config.toml
model = "image classifier"
num_classes = 4
norm_position = "pre"
activation = "swiglu"
parallel_block = false
patch_size = [4, 4]
loss = "cross_entropy"
residual_init = "none"
muon_scale = "original"
batch_size = 64
lr_schedule = "cosine"
final_lr_fraction = 0
Rows from block 5 of a small image classifier, named by matrix and row number. Rows with one number belong to one neuron. Each number is 500 + 40 x the weight over its row's rms, rounded and kept within 0 to 999. All counts start at 0. Numbers have three digits each.
Before each neuron's rows are labels from the 100 images, of 14976, where the neuron reaches its largest size: "strongest on" is what is common among them. Only what is clearly more common there than usual is listed. The data: fractals drawn by 1,000 iterated function systems, in grey. In brackets: how many of the 100, against the usual share in percent.
# gate: MLP gate (model.blocks.5.mlp.gate.weight, 320x160), inputs 80-159
# fc1: MLP up (model.blocks.5.mlp.fc1.weight, 320x160), inputs 80-159
# fc2: MLP down (model.blocks.5.mlp.fc2.weight, 160x320, transposed), outputs 80-159

strongest on: sparse (100 vs 26.3); dark on light (100 vs 30.8); two maps (92 vs 25.6)
gate.218:491455520467536455477491514405500547560537497492434441484420532506436477473455487621442541474571526507500528512484466497497470507464464460516519490515594526484500566563502532493520446459507483556436589481536537492422484503514489542420391520
fc1.218:491579471543461471456544462557542447480470490464562539463502515472502519534501539407556449579485461546531446513607493462476595499488516497482469489429431510454503443486465443518509556517499484441526506466501477499547547491519508463569601475
fc2.218:495515541503629543475561465498474520509422460484433445525490514500500488533499457541474509478501469505472556549513470469538447507506465488449470570482567493523436490562472527534546417467486504529529590500458475504494502425507469529478453511

strongest on: two maps (100 vs 25.6); sparse (100 vs 26.3); dark on light (100 vs 30.8)
gate.48:429543457464518456497506505477513539541482534451496495449472556496444503427431518543486546512505524493506499546515445468502525499539553488518455459478516474512493501578577524512501473490533439495441550454516499495489450536512442514476438548
fc1.48:476495454538546492465465540478465535576499461457487503493486548535470524443513493480520579510507492489468512544506468467530499460493538539575422473517542452534465499518496544465446479523542491503467459503514489486494483500456374533471447556
fc2.48:515451453489466524450405478539491453439567527452491505544558491486489499464507539455519456583497512538450503534457516552518497544501484425472494523472485499482528503522502466485448521489513548552484481522505469515623543554486500421520547503

strongest on: two maps (72 vs 25.6)
gate.36:510515533466452479512533506548595425463523497522507448550466509481541428432469531526578463484416517545450497477440485522560534462490520465592424514490507478498506511525517491531465550519560577537467501459544436498559530507513514426533460544
fc1.36:487454423467407462554521484566540504515482500558478507470477475523484483517468428501561590489433515561464573485519509573500475447492526529488510464451507449475521497517509538521475483485475574531459593470509476467508538447491524527590511542
fc2.36:467543435475476480473595450485519521484467441503495524516481521496551501462412583524499420506597477512541482452476518520542450481488535497456527526546455539509519505445536513464536513505541506572500565505465525491482566533455418496518490436

strongest on: dark on light (91 vs 30.8); dense (45 vs 9.7)
gate.39:548478488555536511572425509513525498467562520483492528459478473470576548440447542456427509463553516543555567518541478571524565518512495486500524464473491464495507498446452491441493485465494530512547444493519506525588466463473529522513462484
fc1.39:440420527532589446499539421528452501491536546441439449479544571554463573434468488523494508367481423445548544443550510439470463470492485490534507533516533485498518476495508504545468471489501522475448510476475489459478558449454535511527519533
fc2.39:536478446490493459488478449490492539518481581423467484458533446499556512426565491527497495546533511492522519498463524472498541585517512550558553468534566487552381513548594548471501536542418455475483469436504523466501442521494430546481469540

strongest on: sparse (94 vs 26.3); two maps (83 vs 25.6)
gate.180:487489529549408533505477442470466496528515516517586508510499480493435496509527471510547493475510542519503436477479475504492565505536502532468585428546496513500461468485512517390454521513483578437505545572471533484582493532424499447446534524
fc1.180:500488508558467540474494451566397472534529477555547484579480470516480501541492480498512532527478557491429479459458502487471520482538516512463556461543443437475487456458510455393532495546465579472561495557530514518502486532485556464526468520
fc2.180:529494477478567465538492506458479478537440501422483543492607601446483494508494448483530515564497500584521477415465501514484540487460443429498522482478478519560521417506417546478468490475577527501465471577503507413538495475467436468517536465

strongest on: dark on light (100 vs 30.8)
gate.17:422428503534538484504515499478456521538483531470525472507472617505551509497522514448531534503540517408571514523477517409552508499484565515567462495462576523494441475500489458535399483459509418559497427495535439482452499473518515563487502537
fc1.17:479476534502471436512590472465564467502502486540508525472426515487480515517491461504518535492558493457458508468531444470422561540506507532502497513487507561583467508582491488551496500529529514491481620498489486528387426475493488521474438568
fc2.17:501471458490523550475466555477506413552492512488530496555529512459472525481432491452518535559462533475428497511479466550509560483533445545513517437560398502482575524466472496555445514520557527478544447459509539554486561493506521511449537504

strongest on: two maps (65 vs 25.6); sparse (53 vs 26.3)
gate.188:452495442540526453434490540456476484482552469503436439522503476502507520495528528520454527478419516590473488574505480441493482516508510459529455513434455492507526508455506536486534503504494523526518515449507577502445495507522436524544461544
fc1.188:462535532516530506522469546462469451527538440547484495541534465517462565546512547493480477490491490567503492558527483506491494525495451489504541519533587547469460559505464450473467553561470465529507521373462501542531518487532407440504507563
fc2.188:471524506464537473476549564472513524543544552542479517482484555459488471521554530525525498535584476470553521468521526539551568520507491501524433480558506415588445490534485452535506537451459451479478514445537495502475513519483468544522488485

strongest on: sparse (100 vs 26.3); dark on light (100 vs 30.8); two maps (99 vs 25.6)
gate.96:476487533492577521519540541423414503524469504523534535500442536466455475438545545508499522536496510505565473517421512448515491445508530525588462515523487491584493404480527527486517460482500493515530569527465440431483506563496526517461469495
fc1.96:493512533490459555442542458501504468443536518485449498487573473489512468517534546444517459478478553593466475517486545529559518483502481531482585521519493483452575510478503483533473570474432497466501479495529490533521520513517504501527560474
fc2.96:555443546448536438500441504464510539594509546537507489463502477492466559500476517587476523488488426541508459510567503501418469538433492470547470562500494510471547555460542481514577433456487489545539508536500580506425532538478557512514519434

strongest on: sparse (97 vs 26.3); two maps (94 vs 25.6)
gate.219:438448531510427522489496444482460404600496511499509465589478453462556467532572516493529455465410543436524466519452531506503512462447497498519525474539475532537463447499530550449447562498549549498484490437510497534511467507510476467436547535
fc1.219:523443513491501486519495496495514453541502505473444495545540535536516489519469436473391523507549453476518440576468477520461477473515514491566463512495537482491485541483505546496488516503507487519476494529421490561520488516490569524508456446
fc2.219:479442558560515556518524514489522530518456559559437485454420466516491482535551510484466541560429516487490528529396478511432489494566428515418413507519577497478499463584501510556516534511495496420554472495513524499471500515486476457539443476

strongest on: dense (68 vs 9.7)
gate.10:431405516482534473547466528548451547481458560497524567400493466524525449521456484493561487483517535466535586510504548483459525422527565531517493467519521464532519521569502501560508468423538419499485525477511479547467485485473539519488588460
fc1.10:555539510495567524423514485484535451508533477480487489511462570509539528521489470499539543528532496575483435484498549525545467484502493454507513478475560558482535490485508540456488501500440491523474528474453423443541539504471490420497421447
fc2.10:518470538518481437572487488408438513465448498509502502534460495548471515495505520475517540481484438449502545490520548529512483512477569450573563534484494523474428530477505503446564602503512468499480470490492379484479460410446460503515467524

strongest on: dense (52 vs 9.7)
gate.49:435465507453514450559480500444573492522441511571521494556486493472529456498541489537526518551532521529480513494542426503447582445589506461487543491513508528549494557542494513472493474488446541564517541559456489559521505506518506547586484475
fc1.49:464490532550485521447493533497539530461531503521585574545480448553458512434444476430470491525474525507536482469510538507455499506475505451550486486520496548516543527535466607495467485470567507505568582460508514523548555522491537537512518476
fc2.49:483549461572508528487577538482510523391428487519500525495460493547499550498523533489530473494493411493550461438500483463453575503479482575470553505423530525537422493497525419475522524447495556469431507486559558494418532522577513509525505523

strongest on: sparse (100 vs 26.3); dark on light (100 vs 30.8); two maps (99 vs 25.6)
gate.95:453496461509597405526496539445432490584541512480470513470428565550480548449447501494443573515463498463470516547458441447523488546438567500520468549511527453464519504497518515510491412524549454504444478493496442473442495528504437564496402561
fc1.95:518477518534517492548456479557509505444584457499512456550537451497521503491497601526508458546492545484450451488503501530543422496495485542473561525500461484507528493467501475516454521477474483457536448493520480522611545531529609448537607444
fc2.95:472476535484548471538543476468453529538511522578510503508447509518551504495421486588471548461523461466513530514502518451439555537482491474501529516475498485528450502527488502511459439500487504499528532506495515432434506495412464527495422479

strongest on: sparse (99 vs 26.3); two maps (97 vs 25.6); dark on light (75 vs 30.8)
gate.187:506571494565494501499541510461482468500528429460473524489441467483418546483478458458506498436522523477479438520481506466449449583599511504427537462539483476524447549475499477529503508455509399567474524520533463554422534429498463527516515499
fc1.187:454478490553436486506498536535467549524486505496485536530496571509431515542502505498431477513514488469561452452481516517485447526477510521488438587471513521473524532486520485441519502480483466500456458508497528539521498601433454490423519532
fc2.187:500561468453540528492585570455509503478489488484474511494463506534460458532574426454551486486452456488508456518448437479535537491517560489475537472607487541474450482432433427505483468543497534482550438473496502526492542578500409552484414520

strongest on: two maps (52 vs 25.6)
gate.152:495544448367442519565449490484528535474485486490524524481478475468523404516441505542591497491489560463547467516554495502445482508494534513471465442506415503486499451532534472487515439433569524492566503490508550468519449541509536536479476525
fc1.152:469532469406531507570423510530577522542465520488536512460450475521508492524433451446558525498501535490530414455542549507408470455470491512467477432498431504455511451480545510409452501512592501485566490501504516556486451585453554491517561512
fc2.152:441508556502469437518546481574522499541494528462531629520487478474415515510455475441422487530597541518527426470517484490533526546473497461450452482485534455525572477489492553558548454553508515558449540564482500434547444492467472457507553492

strongest on: sparse (85 vs 26.3); two maps (78 vs 25.6)
gate.259:508517480471442505470496515541547460452506465534526512503525544488465495498462511493546520551479496568514505458531502573514535544480531534469497420451506519518502402510461483496488508508508575423527561467529583511503513494450583422489544461
fc1.259:472492488452476523526430528540550481476507464489529566495557489428492462436486573476518512506491571563493485419516545546520481497508467520500474484511486458499545444499465512524491467525560601476515457443496511500538495532471574461497518512
fc2.259:458454516458432512514532511531514595469493491472496517554502527480466525508522520458503483515481595507510498463448532498521448491482472526522543436518545502554468514467467501522505472511579484558442437520530469518479482528474456475477470463

strongest on: dark on light (100 vs 30.8)
gate.222:487522432508544492532566508496491531523476483436499471445489535476566505451483490472515553493460467493511441518522529451527557531458582509501483448430419497505475542524521531474423548518534434513478546491495431492486489455475444534525413565
fc1.222:536492492544445559456529441522445469522523546512490433547574444472518512517578476517512471427446466536500454466493553543525491460458531492508503486490487516511487553512471508454481545534503560574529505499547429519508510437476501433538485481
fc2.222:426454557528456476501578520434472529513501485528459516553508536473498570490542431500462489522585541461493544438454474441415516491487415515514497541500592525472518486570494551446486479474455552457519480576529453462447538516525502503450486456

strongest on: dark on light (100 vs 30.8); dense (32 vs 9.7)
gate.41:520515516558510445464553517503547502550447507564514559459501520479538435477469473508575485512465502486447552491513530559545428548512568549506490482463547446476478508534490450481476536409515482500562490476484539427569476409525522544505444447
fc1.41:495505510485509477496513514540468601488507521578497482480507539539492466503504527528658565471419533545488541504489539444496493456501497530584472521392489453529534470487481509482458522498550491472504411482529500507458486494410515581441534515
fc2.41:497459456476512442434546545566449560514413440479510524538553471511509505508446479552529528455502531483525508496520454469447511460483547540482518542443524557588458474440546507507573464529563456554489592499475532426583517499497498475511509548

strongest on: dark on light (100 vs 30.8)
gate.231:482492540481494514499463458532475578481456497454461469518483495474569494476527525523470519496534517476512440543393544499490542516487534547512541502492565597471527548503535528470448526471526443482507498494495425448467467535494533521580543547
fc1.231:466533560411468537510518493545497485469529472540473525496457551508450540539460469535476477469533493489526470428482461498508521466492384518445493507538568539490554552571456511540506519505520490493519555534528583511458384512513469506500490564
fc2.231:555494477450555536462535471527493452460562496553442498517508519460516544588491576491497507482529510528459509512538525486511514450481454491544448427402524519498562439500504472540436547445499466527480403485475489459447597510516477445548525449

strongest on: dark on light (83 vs 30.8); dense (42 vs 9.7)
gate.9:449453508500571490454560449537543531556501443484421431452515466503448587495484561500511525483569471472553504498457518437520479553522475528451447579558505515523497558504467467517438505428455506524474515495452482510527520462467531564543491529
fc1.9:520533444523495495520482585473477474502475476555507532581476502540506396498487517485487403482446428468466545442480557505425551520456544541482490465416502488523513550541507542502529482581515467528465524553552521495488470471547422456442477466
fc2.9:504532523502495480472525471504477499532532449527555443509474482478448535533508550484531581528488532555497520561527472492429483508512462524497452512487482518548512459538483524545474477471524475565516551553433500513442545445526393418510535462

strongest on: sparse (100 vs 26.3); dark on light (100 vs 30.8); two maps (98 vs 25.6)
gate.172:512479538477575514437507501422516517625510474474458480543419504488519494463530505527495456477479482503417457546467467496537548475430469520454543450517492449482456557474482572449470464534489522591481512479490478449475459491445473515438456520
fc1.172:455556408473491546526524499455458501526499517406497547507451532601469527471435507459503506572463603458476533485515512523453486490437478513476552503520500514531496453568499559566539499523510472463471504541444532472468463521520506515477479534
fc2.172:517482525445484546497456548467537465478569500455492492457562477495572457474551467487514459520523559455421451477485642457572420492466466551519495447483493527486528526472554519477575505498528484544568433511511465530519548498445438435522487611

strongest on: dark on light (100 vs 30.8)
gate.249:418466515508451429529495467513505574540447535642501505561500545456466511526514495537501502478496520521479580443494548522530356509456457500514520507468531498471530522513508575488499500530489462537474543477510490472496528485481561536523449504
fc1.249:534521537456459466527512496501518527518537506534515437517481573491489461413524501417515497485476447563490534457427513562542501529436530459474466450472536472545439459570542521546516473549538483489495500519462537514456530472445478490460501485
fc2.249:496561541462452463495545483443524484549443534494561529533488516510498460456475567488525430514415480505469516460518500553423479511510519462562509511470527490486515539523523532400487514468522518519476594543526549457505561484497473460579509429

strongest on: dark on light (100 vs 30.8)
gate.204:475491457558527566468513499523465474538517598480530467555507447498586459442480535523516479423429537454538413520442522532565571541498586592515489528437477467589505495470527560512468533482570520567535422468491427505478508602482493425499429501
fc1.204:498496516506496561485464542507564437438548456554584496469476494483437482442453566541475461518557541499466497471502542553489468541542502477532489523526539525447509441436499465462567449469491483448489460500530540514561420536524481548449519488
fc2.204:467505419508490519464455551463468486492534467556494494410587507527578548485512520466586529464469525511447583522490463506484488472523549583549450487523460550519473484446445447466516519518517481542506528533435550492463501501475506513461503533

strongest on: sparse (89 vs 26.3); two maps (80 vs 25.6)
gate.304:478490507500475566554505495477512505568586516502507578508494530395498532506494578470542512502521523495536509460433521514478486497483467481508511501508464420561521472452493472471523497504543581518536477526543505554587517531506535509501556430
fc1.304:520480497504531529476527531557482507497473490457521488461515492549526519502468426492472552557530536482472508523472540517455560529577492458503476436514489561462432524587529524517516438548503457558486500506483486535487553537518485595495465495
fc2.304:485498424553520464498563458520493502528507517577579577496549501486527516557548469477451519491550509508519470503500485464439453503544477440434489574479473445496515506444499467556469520468481489507549523444419575489536474468469515531479523447

strongest on: sparse (100 vs 26.3); two maps (98 vs 25.6)
gate.297:458457455446486516467507483486563516495525529502518461513462533516443550467512571455448425499509540475477461440472545559493501497467490522552551400528523491472498563480508502556487497480491516458474436528500493520518490497526514519523578517
fc1.297:462451526416491516537461493499491504557528553516423490584471509476498430458519563499548520488516523518493412392446544535541515544541510532572571469520479513510483421474500502428459478505467529424533474527476535450471523537515521552479580475
fc2.297:562563525470501525458451511441492527466537437428464468479513497502501561454475443563515456519485490482499483480502445512562556437449499461574520531472497504546495539612498518377504469541514482477404585493492483555554504538525482465460483473

strongest on: two maps (57 vs 25.6); sparse (56 vs 26.3)
gate.199:477526417468475488506475479509498475579505524489549507440471443526475557478457498513527501466511500552459543542544435581474542490466529507496464491472528498478481425524498523488502514546450571520602597494476596512452440501522496514586471540
fc1.199:476458497456505510497476493448530467462601540549558538487493452447450470407506561501571418419529519493542429545507569512495482551508445535498485493559506484443528433465529458422563455492488495543503434511497514504544517515496588521461491507
fc2.199:454523562487499459512517509485567494469473472586418535522495485487515579561426491519510522515511543498434545470489527471461472513512502495499497507455507570482474473570458526633508495546512522492555464559461528529530490516495470433461484474

strongest on: sparse (65 vs 26.3)
gate.260:502513502503489583472474478506467520535455505541488544519471507486415463563523493483480536611529506537474541466488505624367511534437474464456540474492490479500479454492533565479533497512484571472496514464533506506528502496465592460554569476
fc1.260:496485516523528391504523519529566460506528481537440458485518517515563513496461453530513523497467476462493494523553451431523554509570503460517482564507519550467476551555447413568506481480485437487496575478452508471482523536494426490450465561
fc2.260:507519504462499555481517554508486474456457475522530525470501556563492403459558523505561535478486487493451543577474468549513536520483507544486496496505561528488531485530576452490547557508487471460515483487414520531449533445519472574612452494

strongest on: dense (65 vs 9.7)
gate.18:479499514506521500528492409476470522478520544454561499496458530456486427511501476516538482531507489476459525545491515471491422489516535498461533515526504506498534514577562487540484515455498478450545495554472434572441510522492573556473438465
fc1.18:607511497504561485431474538511462465496508443413447477426525528503461477452573471478521540503467516546483470494446516566526439504507500406495482555549476503567501515510496502460458481498442511519482470526520482507555513504507501490491488504
fc2.18:491587515481484485500517502471538553471544467480485499543450559448505517504533464464457524517519549491484493581472552498545409544528488476516500525424499463526522466483504559457492566480529507523482438396486408505548490454427480503511468475

strongest on: two maps (65 vs 25.6)
gate.238:509477475534423456545515505595461478481521519543518477465492515471524450564500536517510481548463503516457559484546452548443533510478494470499454494443525451495505523580475565555449458504468543582461525408520501498532526470491571483505461532
fc1.238:544531567470444459606498497543501450424529537497563502493503493493487484509497516473491475483451474570487479423468506518505519547520541504570454429470556437473528515506447518522461478482498565542421457418526449464546484465506572452550494499
fc2.238:452520453487470503507538449477532510545560464540524466523515449483487548480477465465499491541586491472491457497496534474570465473499498463461522502487439498537484509413533526447550483463557489536470572525482487474466588516400435460516497429

strongest on: dark on light (100 vs 30.8); sparse (94 vs 26.3); two maps (92 vs 25.6)
gate.12:554471565478515512488561521475434494461505481526476356523489519504541468521535444529446428439514450456514522491476456464563519538540509506547524500575535531514423483524431513444483523501463515525517536506447477524530476535469488467485437522
fc1.12:507574521465498455483513567473450575551495486538459538477424562530425466446453502461457578476494476492477479539565489513488529465456466453482467478459526513513515471590459406489477553503490452412453512469542518511479471478550504518492558485
fc2.12:525536469523490566583510484564515480467494462465521475521570468456476496445493502461531501493499533485500443544546521511533461530475569527472534573510480530442523479409493517474464520549516505519550417460481477522532501466407531578465480490

strongest on: dense (29 vs 9.7)
gate.285:440569476494507453497478529528504513442537476551547519490483510517474466494524528464489482544495463512523500549475429566474593510547456517532497494501504499537472475542465509493534507531491479520473569400501528564497480492458475512468577489
fc1.285:501532521471438440562531528508539486514537505551523470440454499522493463535397499515515488484546460501505370509480436502471513487500559497494569519459478552468502429544517515531471575454511512419566532541465525458513533440495551513476458551
fc2.285:518498492498538508448474482483519531489454523514501511465450499576535493514520374489476592450501510483495470470501453546536495498486429515497481514437449535519562474477541437512505538498523517500424602528526553449495460560461438479509483492

strongest on: dark on light (70 vs 30.8)
gate.24:483527559467482522493499480556541463506471493432513421568529491575538463429442476480500531490457513489556458453498502478495527473519477499463507525508411487498448531498580483485525511511495530422513575503454473592488513484424528515470449551
fc1.24:539499540435530430490487498433525470497404519467486483495548462495558505502491467482545520448489511499484510474504468506530485477480542467567496479523474485441514506517549515527488516504455524413506545566469511576498577490455534476618475549
fc2.24:458441522492466500472483470462555499450490433550504508562564488444458443462461480580484461445604450485508521502524564443544503537525494546513484463501501469498424499532440479497486488580460449526471448503539413491438524479457561603472500485

strongest on: two maps (100 vs 25.6); sparse (100 vs 26.3)
gate.268:545504424527508485445470516426485505457543521516518481475452440509452513503555615526509494517447536439441557498487477492492495508469461509500539520419504521558535474477473407463500479564472496535545486535475509504501509478434490495529574551
fc1.268:559493486457518526528488457517501512571479497553597501460457577451495466515546525572498451492512489471514504523498545504591480513506535548509516583532478552434528466460555465496490522504497565510512503496520539512432479561500455561476522517
fc2.268:448508478565468448521558513451553551453530466471468489517515482462475523528486488556554437498467492504527468477483547473516539458467479489573517488500563465561455508463480535459550481496556560506426463511481436537535561479545482424504514511

strongest on: two maps (59 vs 25.6)
gate.67:439501483493486489477518453594582536561506485467523562473565518508552487605422387490538492470543550514497495529545553505532486433408512483480513483426525508477476484588516516537450490519530513559553489503420559475489507493473508516543504465
fc1.67:519533518456467565438469530571551458562465540394529526517529501479580497503488456449530474447548548485512456509479518527519516490478490452525475459447506553489503450510513474475442505527482516549553479531382532507525567510518477454509503460
fc2.67:538545477440394490528459481511537513525486545503527574505512503463474426523545524447552494488425458486519431477574521531477435506493486459557483518485474474483522553481486550526487533476538416542499558491471503471453494432538495540483534470

strongest on: dark on light (71 vs 30.8)
gate.234:590495505509516484538489510472507511558498530468473570402458484478484476464436476518461548442475467475595512477455453477561530571576532491507464484499428507497485567557453469437458498477477415516494529481546481543506415476527511512535464533
fc1.234:579469535487452491499466510553533461533489545517448482468541564530610516460493532498523464497539527490570514446513536483544421468569547515520513534517482431508542493516556465546491500487572490523494510452538473499487464538436531494508603494
fc2.234:522552529557585459517475376590495460549525504513553465578507467438548502538558516470491584535470476509518520493477472504482569502517465485482499536542538549473522520538493498571469499546499469501569509507517454452522581465508506485485475465

strongest on: dark on light (66 vs 30.8)
gate.145:485498465483486448552447495491510438496499519484486513476438502489515501446559563479526555478463484449509549494545456498551523493510403551488492513534540522523593548517456538507527495422499508534469479415498606493518474559507516563547471423
fc1.145:520418504475462522511477493496483464461551533511496433489541552512557465490478552465449570502497504525550527498586545505544512513489514453530509577458525543494453493477535517528443470500511543511462485482493491491528548496430530432489585551
fc2.145:464511496536486526426546533449527508511505547528488431529504514427544549503490415472503559504511473517414512470499519506550594555534509477468524514465521488501398420506513505504505487564527492513510442493502539471451474547438490503518511444

strongest on: five maps (50 vs 24.1); dense (40 vs 9.7)
gate.74:593491440523438468507522453511516447433510504463526541474490521550481521533488421465491548548489489550563445507459465510471514546417514503433479508512527522463496537583510490482499550471515527472488582466504492571460456500540503472601504414
fc1.74:525499499403417462584500464463469467422447520500526486443429524516513504523484445427524519517510542516573508539446465450445477485481467551490470485585488502424502433550509521495551522492486528526494625517490474525416457548529492535527578466
fc2.74:525507527457494533527478524467459527516503532424541467474575443525458486434496480525486491466517464504506545448614438520552489456467504466502564516456550599473478518413557536512574477495469463627496560501471486476524495541568490476435480502

strongest on: dark on light (65 vs 30.8)
gate.84:527455509457558545557447509570519499512495488537468530446531502422477434454568480542503430564589490510501508521531483500443536519463470514460506559476470429460508521520459507584482503449406561549400490535489514539472455533504529507491540520
fc1.84:521530538449480521474526482552509434464505502532460436518519505563549527544516584523471547460483498526478442471504472557475500496440456519481497451540540483498505428502562504597427586517600491463557497464547525477429549537509506475500445476
fc2.84:557508508502535463517463517522499498534542508555484417532554477540448465493514463463526468424453528528444386515508544548513484519463468508504554475474544602496552543559502576442421493460452574556502473479519544485486482544516493510504493539

strongest on: dense (46 vs 9.7)
gate.129:462521454504465398486592466587571478508518485493529471521450516538523547460490497501468503478490437560584405492443436548483533512502533500411467531488527490445443495606445495533523490499525536544469535486435525496473547610462482526489449498
fc1.129:463496450468464448535561459554555543499518527469560479591486479517506532472460497478457524534451466566529436469460495558440488540489475460403515451433519519469509506566473488544433535551484553478490499588490526466531524516478477469484447505
fc2.129:473450550518419492501584507500507476552463487476517447455479559400533521492580480548500501461556481455509490487533509459591564505505484470515512507501503506471497547520494512503527500440456534542559524529532450487516494484470537465548496474

strongest on: dark on light (76 vs 30.8)
gate.82:484508461439569456466476516445497517566551522494434444511492463495450477494469524556415534463540503513555565510513505492466491529496510487544484491530503533523529488506486467499499542487445482493408475505579525485566485600564526520510498612
fc1.82:509486463421588422459506500457537590536586461536443429509485458451485448508466503537386529453499497499556506457505454509492484556483504507571490531517523478495493498521458466504481520470454481512439510436566546512531496568505510576486466607
fc2.82:545590464506543488499471506499503582471445440461458489465468532483476459550492540499528538459523444567487533512477485568500446566480491488500448527451511440473559436532480471410511471500512508449485519462509418518442481465524460481504414441

strongest on: sparse (100 vs 26.3); dark on light (100 vs 30.8); two maps (99 vs 25.6)
gate.27:468535462503473480459483504512448541606452519489477479541541562534525490500487422492504547483454524474480564535447468504465530471511573522477484459463544457530467484500542495506461487471589440498429495433523559528485483523471481513514447573
fc1.27:453482470470550507528471502531546544531429495558518491480503488516557474535512563506513498518494505484548506503515592542565450515496524493517473529477497473462462474441516470498491561469486470426520425456542482453506488453517471502517581416
fc2.27:476458530536557475528520547505454609520459530529473399480436536508478541521513467479501583435489457497463528505504456454443454543452498560519508501540471527575450498543494540449485536488428447551499491554414492508436478518447467554533460509

strongest on: sparse (100 vs 26.3); dark on light (100 vs 30.8); two maps (96 vs 25.6)
gate.215:570516505508536492466461558494496512518540535566439482499515576505469504474481482539409507546469484447460606520511462489511460519440514470488493505504505518529491593553544473512451424554528447528453551471509467496469436547449548513415461510
fc1.215:586473479457564478470577573431452506513523466485451505523525537547464441440484426508407545476502488469477499484500498530531451491504529483532432481495537515616454558556500534430497421459526540519462516486492500451549507476507454487482461460
fc2.215:491575479478451509463548450433516411431521472496498522481581514481517539494537563496516484522538533510501499455436544523503445498522541495506529470453493469550544479462512443427414551542545526503482488505535475471536505483445469525597552424

strongest on: dark on light (69 vs 30.8); dense (26 vs 9.7)
gate.148:593459533481496469409645479464511508546437511520452435521564531498528512458440471472547511521424430510515521438527462515536499441515494495566481540480517483533494523520525498520493494408487477486460518422472487492488605464493520480541512550
fc1.148:442547480504508445481484503509470471486504507507501493505569485568512545580484482539446483531443461518528540564445526505498549548491553516481561466455452530513521515449526536463557507576493461518525547499473518533482466491510485496509547438
fc2.148:521566545449565470502473460475418492482591521421524497446471535477478493480468509526507525542512427576445423500545451528492500539465551513547454532526526501558502473569518549544493498461481473576545559550482500434543510570503514474571548455

strongest on: dense (25 vs 9.7)
gate.233:499562534544453504521520542551533514419523509501544539500529483499552512505509463471476427459457470553469509508518474479469565506513573478535533494471505507416522565554443519528515505512568424562502500525523517485503503519569502509440414515
fc1.233:431501447469536449529473546552486576514492488502561547552520492436435558538488560484491523440527474489529505465480541506465455442490443591479461486546368471479539449482434524507525466532522488531554519471516516466500469485517569565545501567
fc2.233:557502513461504505452562535459479533506600410445471550522464542467532510527596493505465561529443486452505540441439481505539482591591472495533528460505569505485540564534455536488438483555490513520424483486484503483463540473522492483453429503

strongest on: sparse (100 vs 26.3); dark on light (100 vs 30.8); two maps (99 vs 25.6)
gate.203:527541464504429472443521538459454485566513490468485449470455559530458516492516503528463516525532544500520515507480429509491564506569516476541482468440521526496451515507507559503532474469489452514442570509461531527446479519473528482454434543
fc1.203:459499533500455526463488538528436456510484562531450434526543597575464538446499472540437526506486533480528530511448503495481492475587574554550469551525558519533476531451510539504476511429533453535406495498521510496434488485469442496471416508
fc2.203:472501415451496504465504493529477461507515510463545535514531441531478554442511468513500385551486521510525477453536496521545539483451455477531533508521483532484561522468531458512521508522527496488490507465537511494543509493520537436575555478

strongest on: dark on light (99 vs 30.8)
gate.85:494476553510530525508462488549462491552446516466499515504469503525556439507503466537566510433439524497524478541503595521525406513536511475502483542457585516475453563469505566502452543484454517581500517511465481501526466479469444513467439452
fc1.85:467489536439503516519479512498490494528530518508449516478480473548540483567512488549488501461542470495576561496521519458432521530503529447536519477487556574470430427512518515524538445487461448582493546501512533477472483529427511493485492473
fc2.85:462506605552595554537583476396542557517498450480467508518449525476471516509559505452424521525547535509482506486478455489506499522488434522511502485581508478541546517564463484492463521514490456425458399547476481499482572458485481489443489436

strongest on: dark on light (88 vs 30.8)
gate.162:514565451561415427507535471437461483569464488475479507514483501477479537469504512485464506520483464535500468522565489536476505514517536528453569527525494561384485506449481526473458411549449460462498500439581465443412498508451475554520494539
fc1.162:501542472533546473479506559460570548430511440458482492520502579491545454494523453508521559467478525431484482471443594495484516554530476559471538516465556489461505522507527487530528500542474496466554539451439541533469478512499470526520508530
fc2.162:541503416482485438551448444466446480467524532553484524534509498464474515519587466565485492501543498480537488506464505529477509523518484512485516478554446507565560467555498542425515536469512478458515543562455548524494554517547435396529465494